python train.py --train_examples=395000 --conditioning="none" --objective="flow_matching" --activation="silu" --weight_standardization=true --widths=[64, 64, 128, 256] --scale_shift_norm=false --shampoo_beta=0.95 --steps=6500 --lr_schedule="cosine_restarts" --weight_decay=0.2
Rows from block 4 of a small image flow-matching model, named by matrix and row number. Rows with one number belong to one channel. Each number is 500 + 25 x the weight over its row's rms, rounded and kept within 0 to 999. All counts start at 0. Numbers have three digits each.
After each channel's rows are labels from the 100 images, of 14848 (inputs lightly noised), where the channel reaches its highest value: "top examples" is what is common among them. Only what is clearly more common there than usual is listed. The data: single printed letters, digits and signs in grey, bent and noisy. In brackets: how many of the 100.
# convs0: first 3x3 conv (model.enc.2.0.convs.0.weight, 128x128x3x3, standardized in use, each kernel summed), inputs 0-127
# convs1: second 3x3 conv (model.enc.2.0.convs.1.weight, 128x128x3x3, standardized in use, transposed, each kernel summed), outputs 0-127

convs0.44:479513517516486509442484511469493500493508533494489502493468453493509472475465466477489481484449491477520464541521496484490483539517554498515536532508486493481489509482457536458513545477526504467530492501527464536494522494466510496474505493484507489481502472492460530491480515503535492510495457483488506451494445506484463531445505538502516449458476470479472473496498474519515494525517
convs1.44:514518471512474504507485528484501468513533492494476480452526480482480501478561503510548512538509508537528534514531503508474510532492467528510500535544525532468488485511501565495483533508467496474517526482501496487490504506489540539467522529488458488480491453482515499483529518488472465549450475469560488530487502521507505540479489497523488522539510479483520517520471471530516480482507
top examples: bold (99); sans-serif (86); capital (69)

convs0.47:535513501528536512501486470546481518512507522476502499497543534495487525544532495435521541482533474532502521485502487504522495509549515478471510503510559521520487524516511475519503473537494509551526461509505489511525500498504495461514486548512452547493476511508546519485499509523464496507482528531476475495484493445510533483545489539461538512516505466515479506480502455489477482490500
convs1.47:509529486509511505501500491501509507503520515489475489516432488528574540486518487489551490511535498519497543472519527510502503457517479543508503528522488532499504524483516553514536502515458532531491481477487545455532482504547456491490515535491518477509502493496508483516521494513493556508523507500430481523484491501542524486464526503493481547504520496529501527525514552505469510519494
top examples: bold (90); capital (69)

convs0.124:475528494476505502521520506510525545502507532535509493471454486498513471436463522528482464500433532503505493519513474546503515478483493502487473494498486489518544524535490490522471489502528492476474491489501547493452475492506483520524516482520537461485543526513452477506466518460549483478503471472494480513542470516512503494498550475531463505462488532509513470517537496489481523516495
convs1.124:533461465490490489505476496504547532485484505506497491499526508502462510487503505500517503497505458535522512543470528486482489508470537498503502512507469515567539498474494472503490460476501516469498463540486486546505507515523453525464471472504552473536484487514498550531496496505481510523533519521485558480500523502469469466519453512491500470516487494509508433494463467510513487463460
top examples: bold (95); dark on light (67); capital (66)

convs0.78:493510485488524517507468468498492481548521512545521500462492468498499485454456503505498500521463481531496524497532525508466518480539529496481496539554523463538513523515480497547473485512535503504480468499505531483491493547512482486500497520506493463492537527528464477470468519493548471515513470493468460488522482475504510485509528474532457509430505536529498497533523487483481532525528
convs1.78:522497486446500498512498499473499488518500470489513506482480490476493493497502490507503488481524467476526494438497457489481480480481542499482463478488472545510471498452477469457482458485519507484474453481510491483477519467473474472488493456493509485504518501478485497511446566499474488523501487518465561531544467538496524500479513549498489492561495483544505489469486507488475530516475
top examples: bold (92); capital (60)

convs0.28:519525517569495484492516532506508522470508486509484482523494466493501514545476460498445483454514541469512489544498511496515520547477515498523520501470517510502527526509499514441543531479486502453519539523528474479538505457485481512510481482488509503523463466458525522528525485502455516497507509493530513488471509517488502525481443526459542498517503484455505514459508506513530482507497
convs1.28:521496513536506498476527468517464472462502508509513491529545529459525520492509507496526481474515499497533518541504553526492487510515524502506549529517524464500499470535513545537498558522517475503527540501511517466533508500478457518512512513497521543485465508507488477461535445506505512530498528519483456480488542474519473538524507514521499542458523505469499514500522478528534479499532
top examples: bold (94); dark on light (69); capital (67)

convs0.111:525502491542495475503520497493496498493505511495475474524543524462470552558549511519492470497512510540492529548456469495496536505468546495490519455466543505527529511534493477478513486511500531503548510484485497493560510465518482509534460510510480532512491529520520512512518466495478516477461516487537503523476517489471501495519470519500538549535499513476533518472516537493491482489470
convs1.111:499516527511515493502492518528505497436485485502487521513523499507517519507521520511501527523504504495504525538483561532513539525515462507484518542528516456501487501520547521531519551526528514510475527495498498499549486519535521522506469525536520528467448492506555478515548452523513520503513519488493442484458500503496497487533477489476489554462530503480465516492498503505531467511533
top examples: dark on light (100); bold (89); capital (77)

convs0.127:514486484494518504505508495520516532501481517519482486484507494505480504503555489460534526515512489500445525504503519509526538502523481510468477508522498459498520535485487481528483477557482514575500463505470466516497502531534538473506470563572513539469498498518543485511515478495502495482517535513465485492483483471496540480575499503483493509476526507517474510534512480477481487488526
convs1.127:505511497492504546505484509516515486492529529519480464491470444515529545503533502493552579563510499522471542506519496495499507495492457537480517529535470464477513500503518559529498537530460520517517471514514515492516510536526531486519482566509491517484520499543541496534530527526494485503515483491459497505494505479480523494517523508472504540486530514514478522516481516497496483493517
top examples: bold (87)

convs0.93:477504514468500487490517523451530501487443509500495500546497544506477484500516526541513484497467548503483500470470465517530455480476466517523484491498465491484528507509472506521497498485497527474446515454437530511477480506528477559533492472484507466520502510530482477518519494480516517467487490474541522538481519535492503506497507489498469539521442524501548483481519538506492471505501
convs1.93:515496539524537485470484514561526478436489533510477522483517476498498504490511500514520503499468486512513471517515533490509529539518478457474492503506502487512440498559518505556489507522542499472498515496491518503482470533482562502485485536522496488510484530515468517497530469511522514480519479481478475467457489476520489496542476459550492475468520514445473492514529528485505481505512
top examples: dark on light (89); bold (79); capital (65)